Weights of a small sound classifier: depths [2, 5, 2].
Rows from expert 7 of block 6, named by matrix and row number. Rows with one number belong to one neuron. Each number is 128 + 24 x the weight over its row's rms, rounded and kept within 0 to 255. All counts start at 0. Numbers have three digits each. After the name is the row's rms in percent of the matrix's.
# up: expert up (model.blocks.6.mlp.up, 16x192x96), inputs 0-95
# down: expert down (model.blocks.6.mlp.down, 16x96x192, transposed), outputs 0-95
up.72 132:115112131147122154152152115121082121120173135097146141158143147135095159115154127153159178162143139134114153129137104121121099087097108134109101164131145122159095137175136140110145164145116091129088116114133098123083141103096124160114157170099162152058140127133111116116136110126152114114
down.72 144:113137159123146125166169134114125130103161108123134149156102132129126156089127155166116113129135135167126119165142115097126159087113120150123108149087139148129100129172172137119156128076107151108108133110152132115091128075085136161142122144079157165104105092128119076125160123155131119115
up.73 122:097119121128105150097124101128102110131125141089136129131151178106168161155086137117118104143105112150102112129097109177144126145125173160135126089167140114113115108132146138083096183140158083141117120097093116145112155102112110129126194113144127137143145156155154117096107125121153146133
down.73 118:182093156158095162120145170082127075151107156138133126151130112135126139117148151136135108127147114148106122093134131116152130114158127127150180097108100143147095127154108079137110159147124101100094164112152122141155115148169146095140123121107129101150110091121063107138134139115157131119
up.74 089:125147134160155107110133127125113129127119100115095127108120117088117121104117147091094128161079123093113147165162121124102088145143134105138173098128131114091145158072141102116132127136141137119212105142141111149122166164149123126145116120112135194103130136140104128135096141081119116121
down.74 089:125128125140147144107116098180134157119184129117143142140116147114158148183105146133118114165134117132085108106152139123134119151072128108150085117115131160147153111116102163132143105177105110133144123078131121121154080153127118129126128136144118095111123112161107144107162144150058096113
up.75 069:066127134158141141139108141164118106118099117148146093097121140142125120131147153107098108153171070154070164108135094135125137161119098142157115111146108169141132134114093141145155105131124097108094149124140097170146122103098121142146127159119099115170168138131153151159147127149094117116
down.75 065:095130164088132124131144112107140140134117089121111171115108097104150114108098121128137170138115165157163106119183134135087146118110137128130132119158130105082106140111137147131127142130151169183154175148106100133151124093136156134142122127110140126183075142097121158119126101102123081115
up.76 133:119132093131120091117154118172143097141117127142111178139084109127136134128132132172076113131140096114102122097150114119108131141151099139125135154167157077113142118161089084141090147136141149116122093117095090123134156161136133133149148119160145120153101175077118114163149128112117152100
down.76 122:154145127150100116121138104115139145154099093144152121094107134069138113074085108156127142143131166183115118106147115151150167184134107145106153130105119122120097105115110111117099100156164130139102131157164145146115141147129124165136093163130129122127156141090116071151125141113138114153
up.77 102:117100131113137142148125080132156124156122083142111119148078183108132111176170113135105100099122126144140105110122121175111131131130127123143094148111174105148091156115128100135106123161116193092131098153159139139160101122140132115131160161120153133087139138119123117142104101084126105151
down.77 096:074148186083115115167094128107145109158139158094122143172132108133099100129138104127117141092102144139134140131136120139118118137141118135152160093124148153143147126123134141105110096116134113189099128132111170132133085127144115137121135149127132118123073158114161115141180127124092174079
up.78 118:089127153105121087114121119096117117130142100134112176128146156095141168130096170112141081098107123122154118124124153141130139084147164104082105165105144118111159114151111139139086125140149128109137127114136114165091142149147144165189150088132146122145094102114130132133104094129079144120
down.78 125:132119140142112155160166129105138082158155123172137088113181101130092177133108137104130128128138108163158098095131123148097122103106139109112093124102123108135098148135112098099140144105146099114153083135131131167118163119105150140138128081137184151135168141114126107136122104137135177110
up.79 122:099119160110114107134161110125143116122135138164115112065143123132123142112087121139125109115167127164095124158145140103150104116175126164123122183129139115135119124126166147120113134081114144125155143103073122148133081146143161114147138110111137078116108141132131076084136153167149133167
down.79 122:130156074139090142119120137139131137143153126159098141092104094153177152140130099118153122141128126087172115136187143101165133123112106112136122153098081127100118112081129144149138134107143110123127122146130120159112162091139138086096150142120093135134138144146134096116156088161184154138
up.80 134:099134109142116102116137124116129158127147154127100132127133106148133163121125128125087124114108126118123129163149140093140076146074118131130127135133136078171106133137168131113167117084132122128140134119084159173119095050067139098122123114134152106104087118134146129125103136180151144119
down.80 149:133131109094135090125162120119142153096153191114104145134151156189086113164121123114132116103102160126145145137167142103157120164139118140129122144139131132144112140102126130108138121058127096130100112146092143148100103075162131164129129089131085136116102142155116125114117131164160145113
up.81 097:075104131155111124090129116159119129169137121118204161103119146139106098135165124111139104166134137087102137133127168109121166101121121129117160136171139158117113146123137129098091122164107109091104144176137102168082139105119099117126117109113130139108123165124144126132133126136143178102
down.81 088:130142151106140131094130141102138126109131115179120130116144069142110152143125132100105097132149147133150141108118083126135177135152165143127174078157173154122131151133143123110134143121124091084118075123128097144160141096125113179162140096094116108181093168129115128124110122123130115124
up.82 098:146104117117143146129103084089110132105104098177092138136094114106113147173122117134107119119155104137073136091101157202121113117125099128123121135116126141133138129162142143161116130120143131097152137128096110069137093088111165119170145136150125109160150151147142125133090159116108114153
down.82 103:123093133104153103119161172112113114159110100135118167148156111110152129138123160072141132132143092134180152115091157116119113103106118153156118105152134149123178167094124121133102086134136127116085107144151126087126134152072120128161150144121134164124125123097109148114127181149131104114
up.83 097:120089105145136122107166124132160123127161129134135138124129138159100105125144119141145131113133120115145154136123114073138106128114114173078138092144160153124099161139145128105096137112120123138073107143134132130128125092094179113092070115121134111119108157107061146124097142171145179106
down.83 110:144126092100153124112167116100159130107126126131121165122133123148137122100130124108097164119132094104107178125101148094121127109163147133152088149159161097110139144106138119135123089115123122138100122166125132150142094051143149147150155099148122134155119200142152134155088102099143135138
up.84 083:156113175158109132128147155163137138093125158095157133145127089157122130118166137118129127101100078128128133101135128115131118096133131141125103093116163136129141080178126151094139109102149119099169159138147120117111137138168158122127161180127127085126146179114089137115161127109089096145
down.84 079:099126065089133178172152089166097104148129139118139120126158163131148132150099126135140123104130126138106135139140125167101150120148139113113135142158114105141130108101157116169112118094097133171117149113111113101141114135136112131158104116106151156145096113141149090146129186065106144153
up.85 097:142106157125111121097133135171152137153106133145158127123126164124079112110108144156123090130108131140129129173078160162126161188107097065107105170155107090094138122128140146144132138103183107090109156116124095130121144126155120150112137143141156150116102135119121089133154142131131133149
down.85 097:119123111099141147126159116113104144125128127161121127167175096123136145124134129133122094116154103161121136092136059131142137141162096123140152124158149169156113132089143134108051102103094171110123161076152120103152157128126141130118100162154111133109121151138159125149130101103095137136
up.86 077:084110119166112116131138111156119137109147118106090114131109118112142136119145155107106101130053089129119171111139132061099144105161131118110156086152152110100175111121124123128118093093111124126169120114130120137110123170117168108128128105126129140134072135085159089121128115153122113112
down.86 071:119117110096143164118126099163114180137161143151131123129154138140120136115118131148110134116171110115111102104131156129118089145137082146142082133087133115131160180143125091156154161181110109085144145101148161132094171137096137144104120146108124139131118102150132116071141134120125086103
up.87 076:125144149175103078141126132130124093125110101173111142118080161146152155140138117146092129136131147158123123100115125186104118117130121123106092109123146105138133140124166091155116105120102109148108139118146166113175087113090086122127150169121093106140162112146171143144141152096101122098
down.87 081:073137141124125197139131116078138133126148131148132163118119143135135164132120112106109144114126160106109137138136103117126095103099173125108108163099103088124161099110111086152141143157155174156167120145126103154078131137133118072142135113154141110097127135103129145107135118153168111157
up.88 093:101073127158161098123119112113116079147077143128122164111149129118119119129122083111149176133115143154127125166101134142101172102168130100119135125108137118181122148177125107127087130197128173096151119146106122118143148112117095132103091102127129161127147118125119142111139144130122123155
down.88 095:114194115140086081121113164158118111154169122140150126107105123117118176141153182117137115092103107123145122087167131116135176102112139127114128103190092182103139125107132106102153133126108123129143129137133120135125140113131143121107133144150090062124114140098125128140132103132127150152
up.89 108:120129113076121151160101125113072121137147187105142122124121103116092088092121114141131103104174089102118132142097150119070142136083091117160122094111156119147138082114140113090128118100107124146122146122133134140169083130149163140147092140113113132126098121136160110131113116153124141142
down.89 103:151107130134195128122110089121165110142053091112114123124117121126120149166149167158122116160093138100119118139119164133119148152146087101114154148080122137085123109162114134126156125158105122132134160113122153138146131105117090130153106116126152136115139115169124089137162153081124135155
up.90 072:138128082131126111190137155121127159139081144127163112139147166141077118110132103128138121055138126109090128159133128102134129136133100132142139153133113115124127102127129139114129156107130115097156089150134183129091102149151159160129113111125141083141172106152110115147116101154157176152
down.90 067:133111115135155141117145101134110145079100115103126167126113147104129102153179101124128157125093124144166126141126152139133118149111111114166157157129144158171066078123142104141106124121094103138121085120095130127139197095143092104120142097155120116125143105154157141145137132156110160147
up.91 099:145139075129151116098189129123143080148109153167160150129087134126155122149114118144088147129144131122115106156085167142104148136162073125119116073079128152130130120122126128161168136129119151136104137125147134110104176120132143140156143115107097112155155120146105126079131153123120152104
down.91 101:151102134122112113097102129129150123113131104095124114112135129140091138134112105079119132163112122160146132130161128134165073095135182134099114128142142136122093131115106083143188134160096127161115090141146113152098127149119148148115109161127146171110157112090154162155164140102148093158
up.92 066:138116099121161186122141136139185132150108139094128137102101154181098147159136100148080113152123109143093133131137139097165127125127119108138151127164186117138130163109144134131107097153148093124119130163101126120097132110157101104116158099139098148149103098122108140157147152160097160112
down.92 065:139148163100109075105134131165118140132119124157126138113079125115097116091101178107147133120124136110155116124149163142084113145167137183128111145104132133144131126153186154089136119097107114133127097160134144165145131126170078151134145148089140122115104118113114152120104126140155076136
up.93 106:116146200147121133121093084124111118125132103137133131121117112132155161102133108117114131132149153142140158121099150151107128071123175148125120130066094101115139119129136147141119126142121120133145132087180119123149090104158168130137141128177147101111101085132074163142129104132114125170
down.93 111:077120090134113135124149115162135151132139140132151148110140126129119099180131098112117103101116164123176161100116083174153148118142127098153109147195115129087154132125139122135100104126137153153133098152119110094144125122104091122144133107129074079156120142133134165125146098134156152103
up.94 083:158082121104162109153121107106129094189135105108123125143145126144102139144110147184161121142116119125136131134129124121103102161094111120132109099126177134110153132140105122121079110111115081137141142098150136118110126103167154158090118092098103127106081172103128117103130105125120186132
down.94 083:153144131150111131084112119177121161115113145125103154099125153102153091122106126148120108127110067097092146157105131129107160132155122088112165137130090158104152109147146142137155124186152154122085116116119099177163152103132112130140111164146156151116133121117118137140087144110146088121
up.95 079:149150143101098106127120125133163133171109130119127131152184110109111150113122131157121135129176152161147093098158133153131120100121154154120124089103132131121188127106117155164134134187116098132157096144132100153092124157144108125100100142101099147101100087116134111155180124164126140121
down.95 071:142117136141115081115088118147067155089114125105120146128127114115151140113153197154142109132118108131170141142131107148132128142106160075117110118129118121145071158127111133087149137115131146153103165142119114148169096136159109142154145115153116124131106153110117194102096140144159114109
up.96 106:121140162143144137120120110127143116136090153131087109122146135119120149106134105148127052146129142158066101083143114139137093150135146151116130117135126143115147164104126135151118116151158163106145117114116131123141112104144181120129141150148092076101129137079151093167106163162081136149
down.96 113:103118145149126061156122156101126105121165148128192164121128128147156132063127151147114153131163160169120148103141065166108135113134132101108140172127122084123115141096151122116123169145130142128090123118126172093104124115156103106110121140125151109120151109144132139125105109138121115114
up.97 047:140077114118112133094109122113174123133145160127123145118127184105109099144123131113126122139160146100148179107162131160119124133131133140141107151102125124156161087148148090112157097126160158115112159159174149152134127098102122157115128160130149176118164114113086132138116100166112080145
down.97 049:126151111141111156148146124150096115131085158106119127091160116132147103134161124130138095120142106138114117117111146137096136135102090161121170103143120113159112162165107130107117132159095183139136182133112061124141125141117131126133099070104152181166095118124133131122141107129114177142
up.98 101:152111087138139171109187097133128121160121094131164123151109149168153117137095117163140184141094151112112123125127110111150123134108136136088129121105099134111156125105147167119110152112169158100124113171157092133142087142142162157154146142123125133131133098167154119113157144146082116100
down.98 097:147133135125156081106085103164151100149117139118106124138128158122110140120124110122163125164163121133130118083062114151121096139175130099105113121101190175126125126137134125111108132086128130134118108135126134168160141111087135150108121167109126131166173120080145115088144139151143114142
up.99 063:111132101144114155101165113124134139127110113144148121129138162096112114140092118075106151134147149129103125083117119121131113114142170129102148114093100142122137131158148181121127134146161152105112102177160133164114092133161139179130131183132122166108105085140126107125116149167093152083
down.99 061:094143137107092083097115106150140099126086152109134144096082158123111178111157110137170127182149119112140117072144145145155078128127113144095145149124125122149127161109144158100149171142164145153118087132118121125130123128082141140108126129138106170171137120113127147136134149105109109124
up.100 091:154116144134129154117165175121135166173140117137088140129171087134145145131112130134095140084163116144111147162173131072095149158158147132150103128097128087144161103134149131085125117120144131149110096129153064131125139109120126146173132124131123120143122121111133104112107190137140132125
down.100 081:134136149084110107187124088109139090129131153122140122097091126119102133130132102136146156124133162091133100146129147102138107140149084157066111155087117135120115117110123119162142112128138152161114116145115145137172116177175123144120146153133071154147132152152093111165090122142130149129
up.101 113:096090119119136161092119174104121177110114105156115118095148100061118114135155131145115126108141154134116139142093111139146127096109134124133120124129103137142122118192135173160118121122126157128157127121121130131094111107127128115150087159120151134122100105112170186100126085144186113114
down.101 105:133129109125141123097115135128125128123100102107101128117142119158140109154135108113117123139108102111130125111142097142141167138057106124108135122128118122168161121186138126143165121166205111072158112148111148074177108096104109156156123118155134142146135136145168150151107115104107127106
up.102 091:136126146086126095115168131072133091122132129174101155087121130151131151117138137105095126099112115139130104161107145103171129142138126090143111134159143113156086151163154159107177132130084059128105151147125121124080128151121138152149100132135137100156092137102136126158108130132118122105
down.102 098:126145126097111155126139147104158158114109152159099093145177127126124149173099124135164127128146113110144148093128126149127107117138110165124104119130135150141123139138110138150116119066135086117148145110166106124112128145203085105139150120132110151113114076125123168131111125107052140131
up.103 106:163111142143149115109118114137136115132128126098135161122164122135121156087126168091125113080162133109125112095139144116160107104121151158152143111134147189122103157138152148119133128105177122124128088165126086160103152118134179155085118119104117101144138167140120135105151115084070120123
down.103 110:155115128147099119115124124109095147143186124149170142163147148123144147165180141151140142160132126148103108102126094136116110092168141104139107132104145058103110110109150151141098108150145143139133123154102111132122114111158152077140140121082122129084116136153092127150077102125152127135
up.104 113:116131104160111099108147103129110131131120132106110101111128159084101122095140129112104150149092134109143124183151116111123104111148116131162121101140159077138109096083123121119118106085065145151153132155154128151116145114105170140147118125092093094102100143146128115169159120100129165165
down.104 107:117110142123131133115105136130162131151149114114131132117125175124135158176139109126110131091124138105119067117159147158102110135107135115138122130103141180152104151165115119132138144136125086124155139101134157131121122127159064152137117141107119122150158056181144113081157094142137098087
up.105 122:148097147122111149094159148097159144134132142135142128115150093148131132114132157121104118090147113114166094128130112130143094149142106150131098112126159105136137151157132106105155117091146126165124104129089104198117123144139181149103097088084112153099110173127110161122116109087101160145
down.105 126:149114128151109129132130152131140113104160133139117132115172192123142135167147110118117120137132130127092150114147136131125145119142132094135109139151128103123096122086112139120125108139160124192129069155141078149087099138177117114143116104086102111103077134170103154130106133147128183107
up.106 068:132116062127126112134156142091152091136130087120120143137087174115146106106119128125146140101129146102145121102114114172089088139160129087105143121116167138109158108137159155155155104130154150133122140109114116152128101166135144150201149159102140135146140108127141153123121165108083136145
down.106 063:117135111117105129119099092110124092127139110148068076126096129124148149138116132103158101164186127178143158100149130174086091098138143093114137117085136151131153193104138156095134162121144126161143111101106121116162129124116154134132127129140138158129148161091114135128137129120124123142
up.107 097:104153102120157105090163092133135138158132113149150140102159083137184129090102144115091115095157129120126082148141092136124081135116117132112122132116137130148065139099155123088126126104160137133100147127091118178076109112102156121141100122134131113117114134135129092154123168140141103139
down.107 098:156110131143100088143138118128103099117169165097103165120119109142113125168114143107123126154125188133141121103181141097174114134116101115127132156125143134097123062117145120142125085124141153143105109167116098172105123103138138133084128107113114126115144120152117147113106121157193155122
up.108 074:127101091164139105091156111125146126096135138144145114128122141143164116126195130128142156134131122154129169162106133117132116175124087086155135106141088068094101096161141113135152162154143149114151161114083099126150156152100120102114114150128137137124141130162148116142139125129184142147
down.108 083:168131117137130123156089148094121167136134103140125138171137137154112084122101109102117151138138109106118120179133128155180095082094132096093112145161154135122113103165112126154134144070094091136133139140117123145064138134110146113158147141151161152104131109111156136161132143098119134106
up.109 092:147103134125140196128157166135142119124121129133114127087120142152101153134158107107119098119151118126128137111152074125122133172072108130133113129137142122154130166147106120132133119146105147110082132098120177098146126163114143143159092104120109121117152114108106137090146154167138128211
down.109 089:111141117129158142136147092123133126147094146144094120124126120097095104095146133112137120111132150142096133158109153126062162172154136162163140119138080126110139119130109129132135118109116142210147161150172153161104093089140110159089128087137110132136122114097153142127112130148090120144
up.110 113:133131161132092103102176140141134154145130113155130163115106136146147162131102116136136131111166153156097139132059135142098096138112112107166169095157113171156094118127149113102128135132129156096146121151122153122123061122102114147127142132114087137137152117128101152086161101145086117123
down.110 098:120140103127149093126103141067136134164111123134143118121167126149117093138130098108127105118113126160169153118129120120123149089156139168097075122124111122106154129110140102188105161138132161188138103114100137125107162128124140114100102123123175147149168123088087115131153157161119109138
up.111 075:118115118110146107145132135133131054141105125104124158112134132109101108151148138165101160083164149126101149155118141140122113152102140107148124134103145123134149139142178126189171114099107107140125143132205130114133079120139111083112093104133124149158151122136167117131157142133139096137
down.111 078:134129162183154191100147153141094177110130112151116092134098137164175123109117128131142109143113133138137119123108094151137110125150119140072066131111095100091144133150083098078148135152147158144107144153118119162163145126124114144117133118120166131107104110133111124132136140103144106138
up.112 115:083135137162106128103126126109139152079111111158104149133148159133147113119129132146132122168101114157130145146147112165143109152187149136141119113100138124110113119121175114137148136107141087142148130098078113133060163113124103135093156083136144146133178162146116093078115125130109129124
down.112 120:159126159149117152105090160125144126128103120113122149127049107153123105164129132144127105146129120148119139184170108113148158147110116137113145114132149146133086094119096104090159103141111118129153118132125155129130096158133163104110112158127169122126088075169150108163117144091114141107
up.113 101:101094126146147186159159155106106146128103096125146122110144107102128132134144087100132095094127094157129135170104128136171171178128110162129121158159157132116140132175130112140134169156129131125117129106115119136132102145113158145158107132132129135133093174106202152115108128156145140128
down.113 103:107136127144160137108106133157139135138102126171095148114135084094092110142130098175145161138100145107119111133127138136113181130110104157160096141127113135138119068172087169118141122118144144111119150124098123111118130129190133124128143143187136170127131127114110105151127086113116119077
up.114 097:123139117124148124150101116149113109171144113140160116145119159125146114134116108156100102111136159145089089076179118128158147129113131159151117123087156137140133137082118115108149102151151111134124108120133115134094083123111099135129130156129127145103137100085187142181085130099081107164
down.114 100:120096152185119112166100131161106133130094117079160141135118078124108087137144124142122126126136149145117130133125118131119154132097140094124174132123114120130102132144097140115119069190133158157117115164103107129139114137170186127129137133085168091112138144159136126135122090133156100119
up.115 131:129138140105134107169135129133147170143099142117081157112136155134133138134066132131097110141140130117100130135159159117118108115157114130079142134090146123126176165103104138121135102156122132108157129107118111152120141152112138104170163129095103095165101112121149091096130189183153126156
down.115 122:124126115131115117146118154139090115109157080130107150130113080069143128059137162159128124153146143132160089133143147121137101103128102118141126126114113148097129114114103107133148151094112108113133148151138148149117151190134159171095133097132126180125128121127140162098118139162181104113
up.116 118:106094101141146108128131095117131119113148104161133164089090171110093130124128130120158115134118080136132088119088126160129161141098101112116129180117127094130117122187153166148160158140136112108128141135108100109127101115155134126182103127170147164135139174137147120147136165112107135158
down.116 111:136137133094160094118146104130115128144131109157119129180138074108136135152114158120135171134139138145142161126155170105128098099089098162114099096123150188077167115102125114101128125135116085136113136137130158125131150154107173104108138117146127193113129123081114145141119127113120099122
up.117 096:150135105165098130096142151113170106180110131086101127116100121103123143105126102117123160161142113116095101074110116107120112097127143130125109127140134114159148090143124114143126163120147112094096162112184086153153138106119139115129138157132192154090160105123119129136084119146110143107
down.117 090:145132147124148108141102114110119100103130167142114112104119172160099136130128152161093129119167121150108113103112123087128158113172188127171137157126121128084070144144133141120095114120113146162122161123111128131156151157112143112122130056134135150109077145148132141131137143105091095143
up.118 080:154143127091120161087122168118141128144120112122109101124131133133082160146111130109119105154168107132142127119101086126127100116109189169142145128110145110105137125148140124134156102120174148051131149127131106157111136129117138109108145156114127162147099164171145125168153110152068123115
down.118 087:107132144128100120107147092095120125160115127148132130078088129138106156171114120160139134103148134132128114119126145163137158136151117106151148117172122090106125139096141142101096163166142154158130143152090139143143145130154158093143094127102170109140112152101143134132087122075066156096
up.119 113:136099164117143123158106138142127157136125101121095116155102156121122126125168110177163111096142089122137116148124128151100161112098134097108159105122118132162112160135160157096097121138097148148132087112152187149174130127152142164115115123082123109059112144132133148158121107122156134136
down.119 100:144122157107135132122100103177148109125101165104153131133139081166075136084106142137099083155105160096127124149097166089135118192141150142148100164090144137089151120126134109122109148120096122124156135100125131141126146135099126123130108154166120157120132140153143089132145094120140159122
up.120 096:074120091115071119101125152146155111128127124122126136166145110144144141135122139149150055108129183139082074143146131159112157089131135126106155137144109128134136156129115113118101154158102070121143153133118129160120177128165150167125129120138132093138145110128135108145108134088137120126
down.120 104:167120130165128118141169097137159131124112116166089106113156149109130144080145142167192124135137072128169088108123122099156139121140152139121128111111143086124085110138144133124135134132165121124159121143129120136114140107090187105125115098120167117104100090119128105118152083146155133140
up.121 110:105103134115124102145111167160141117090158097132146124124113146137118146131133124122108124128094097135112145130107143123112123101115133119149079164112104071144137151133109095157129100131136121146161135087120103131125106163140128113197123108137162153096105125093118161117106154109100106217
down.121 114:110127108156118145132147154111138150146164086141124128151164136115113190121106132097117155140105147118116156062099120144076130096087135115107129122139155138111152141134167126139117092118114080162105082156164117123132133158119116131163132140073125146155143100149135161152122126131107131086
up.122 095:096173088135181145116110135156104150171154129116107091094137093136093171143126086147152110103124148135129120162134107157139121097105112110105109112128126152137117131103166094139091109110129125107128099109166128080116076135135182151154134076122136144112147137128115126150132165138139121121
down.122 088:161115131163132120108111101173126125138133134126131102168155113183130108094130141087115124076123090122138123095091113098123139152156146119138139132139131081109146149164127148146163126148147169113105104140129095138147152159160124106093095184136134117115156095115077150094150125132104152143
up.123 072:086099073111132177102101127110171099153125158153098121089120147121153148153147091136093131108181169127148135127121107110089144077134107135133115129090101093148147104118142102120147117129112169167105157123155126136119139137134109127165164131131157148111103125138119121137127167168104131124
down.123 079:127130118185098138150117105147135096110114140125150138074134115167121159077153121088105091099112105113099127143159132146143116114118157113129154133145119126094108130178136148129134087145121148123109165146151103108140110150145151176110097145107119164104162117121154133129158102122073176137
up.124 108:140081133095135101116157139103095129131111129154122115107125128137183097133147144129118176079115093106144121119170114136100135171085141122141149141125105104102160161164137128159131155118120150116132115119166139118143160136179079123127103107093135155111113099149111149091118095119097098096
down.124 105:134090126098090140136110155131100132092120103188172099125080145149169125132124123128102133143113107144140120140130096159100149124141093129141100173126098119124175151148142102154161162144150146114144108113155119140128157113141118147077121083113108141111166093137108138118101139126166167098
up.125 093:114110143138096182194140158141159126139122137146125121132138128106139081126119141096138129154147128093124160178133115148086126108154133148123120162134126119164143132121117102180134094163146164128122135108171136154160144102152126136125127146130068150125121182159110156118151095126171123143
down.125 086:127163140154142123144134112115160120111183145121116118143134093112119149132145099120151108099148094125124128134132160143117144141129124091144136128128113105117162138150100119100104161145097148166102161104100102117134173163088157146098144095140150096129150175058127153109088166116081121121
up.126 110:121136144115141151153152106130106116111178134143166148119127132124143148118159108159131168151148134172105146160133102143097135107125111136107112152107151112143068135139151117082124155093141092110120109091131111116094135123130117190098165172138150175080140094119113101104147123109153119105
down.126 125:115118161125143119142166145114129134115174114142144133128083156138137145097123160167087108119112104125141091182151128099136135099103117117132089136080135149134105112178138145119152151097133142083094118117175159113120134090116148128121123154086158147114105082117109102125167126159152148140
up.127 113:115134146114125113138073156159123132156165110122143153136164142129122192168112100130126109101140168186141173121122154146111138135102134110148118065108111117156140094177152098157080142142109121126140162124122130131085084128122135116148141147148104138112110096117128104136141144141157111143
down.127 119:161088125119159148132128115125106161118113162141153128120143146153113123107149144131103160145145139113133091142093112103098164104130134136150103191121136113096118131105126126104132123179122137185069134144131105086121125139094126110125082138129112148145117099077124190148142172124116148108
up.128 099:181136148126139129144123125142143124118116120128079123146122185147130097115141068135134119083121115169135118150132148120121153093097134133099124124105126156174161147140137122115113074111059171114116112136124128141140106132089151136119143134100145168077108119104097104114176132157129118132
down.128 096:064106146107117118161101144137151142107131150099141124138107123124101126109156159148110096095143129086126152120096141058122131136129126183147136117127140134091162126120181137117118102088087123171170141133162131126136126104149130162154108118167124101091144122138126116136178138114130137148
up.129 094:108118120126171130202106174160104137132144135125144132122125167128122145134080148131105082098119108110109160153151131113113121172143128122126085141135156170125139125129144094150125081148164146108107084096097148139137109091152136151145128099127130113099167135144116181134156155110123133117
down.129 099:115158145155124117106119117123116139169129094130135150156108060069120098137115113112102169121131162126091109124117132140120146086165094137156141099133106080116172144122145163100134109137162106181115115171151116104145142146104107132121151105152145143118135170106151157135127114090128134140
up.130 127:087109167132131139136116141125109134152116121108156144150125126142101147132117134146133114137126140101129121111094145152093183145198145106063123155105108131123157131183143152096127131114140126163138110075139102158151123143113120115155103083081126171152101119114128162118103108141166142124
down.130 127:121128160127174117140093146107124144117147109150113155135123104151086169115121110139119115098133128118159158113084125158139167139107153125153111141107120136081147120125092126081143115134138118125104124089118117125145133094089126141084134138159146113141128219172152108165108108118170134117
up.131 105:108093148110098181126114154130155109126124156140073119134167089156126150138150111132116123096129117158139109126107107154156102127073131117115075127136162103112131104153129094115100103123113112135121163176163120118150173108151108127123093161112115134070154140122125148132120137119153151082
down.131 102:127167133152111099114202127170113125129144149141165125135095153138096136121130135134121142121131123079080135111142069152133113150158174094091105152112093110163121132115104123131112158147126181140156123149133103118098087149136130147135112137154133123119101156113086128096135128091107151134
up.132 106:111120164129152102136130151115135127148106128158111131138162175162132122140177098153135184125118143126159146131123123116127154121148153153133133135136122169104116147151182132119124084118118137167155133140093136102159079121162133134112104079128133138085129152084101135072151106134112176106
down.132 107:128138134148080132104132105152086114119124148117120134143104100145115096118152128125142124125144084144144097156107165062151143150127148164132131103162142119088110101121150124134117134154137103130124102158117154106137158102111107146122090181192152120110099151170097137139156169088131115141
up.133 097:115084133144112105165139132098151130147106143157140145133093130086080110111125082106161117140146108125089119131141099121132143127121098121156137142114158123124133117117134121183125132113125100090101094125106066139095089125147147143088085121174134124157130170126149125175136150126101163156
down.133 086:135127134164125107109144129136092138116139115110101117088118050121202122147138111157147112111145149144143165127138178155118148135134147137138134121123129149119117113111110141089141142124112158111069114142143157117158144115068164130099113161144104115141161126128114084129122124161097098160
up.134 108:145079130125131150136135114124125115091124141152132095126113120139185121106142156141123178095117074154179131107160130120109192172093157116113118140154133124109144171153147146137109133119133138121113118146133122113136133151142119097095116097074141142136103120121116148082108084130126136072
down.134 106:152108123079135111127141118123091118092138108187158089151096141156178113126120116156101163123108109096158111126164099143098174143172116122167125168108123138122189148132151136158133171145129128098139114121142106112140146134125098136091087089125086136118143121125130127110129124120137119100
up.135 116:140106123137126135116148153110149148144105107117151115138105155131086134103133160156127092136098103111107124183143119171144121144098126082173141140140176114089087104131156150111148129112143130121152149138127122109118068172151181094128094117130138110133118074105117153126134125089098100136
down.135 119:167156113148126124093111071154145129146139172145111122118199115069151112134130106146149102144127148127109154117127112162130139130119105094131105127159138155113117112101135137135121133086122172117117107107101129133141127096129131143090115178169103118140097131171152079142150091163116119131
up.136 107:169135134125107122134146193142155147096072146183181130159125154129143184146135126146131144134138126118093146167164105151117129149093098105084140118126101084117153162145151114136133127158115147111112115118140123109113116154142102113120099145137140144105128103164102164154095132120129093122
down.136 097:116116141112158171126167098095098147155154091141150124105130124151122064128106174128122119159156071110126127111096081151156133141128135138120124177130148149133109093116135124149134127131114135110145120159093108127110157104133121100136106087165167130113164153128117170124074132153128108136
up.137 079:115104128092080128131122085111124089128084133180109130162142109109146138126116127133154140092091166139118127124139166180127112129188151104109126137151091126134138120143127149112144123081104146148100136158171162108127167130126116128111098164094118155137114150144140132125131149160165129075
down.137 076:072188154156155129149143176134129143094147147116136126121089125111128141124169128117103137125152139107139101107113095162147122112094134162132127115117121178162166154170144096116112123127124114107129092136119075121124116146161180107140104106157139122102135131090127141119105088111098106159
up.138 063:178092093086118146100096107120175104150106131107151158080124146124093101114106152131098102145114147090116106143124144151157117132102134131154091130132147127142097141128135134162159166117132142111141099101119117128103139157093143111078101111118130154134080126151163091123157103112101092121
down.138 063:117160122147126128121126140112110143143124138135142116159130156117123128116143101134138129169144146133052105108142119149081111118145105130142131097167163129128150104129162112105087115133144168130089166105125158109151123129137163102151093154151072098120116194157100114148126081109101148142
up.139 111:082166148176090081155124106156114162110117127116108138111140135146111133105134129096104104131098100154131148138104127139076126135105138164142162117102147103133153149112137116115145109133156131130124162123173159120146123119136138094127065122117166168102170110123068113110119130129167150116
down.139 113:134134140116142157131138127174122160138144138135110164148124116124112163153148123108137165144065142165164122137110153090169131128142083104114100100138137177084158123125102121114115090119115104092134150147116099113127118140132153129111099087145100162147079114139126183114161110140090138116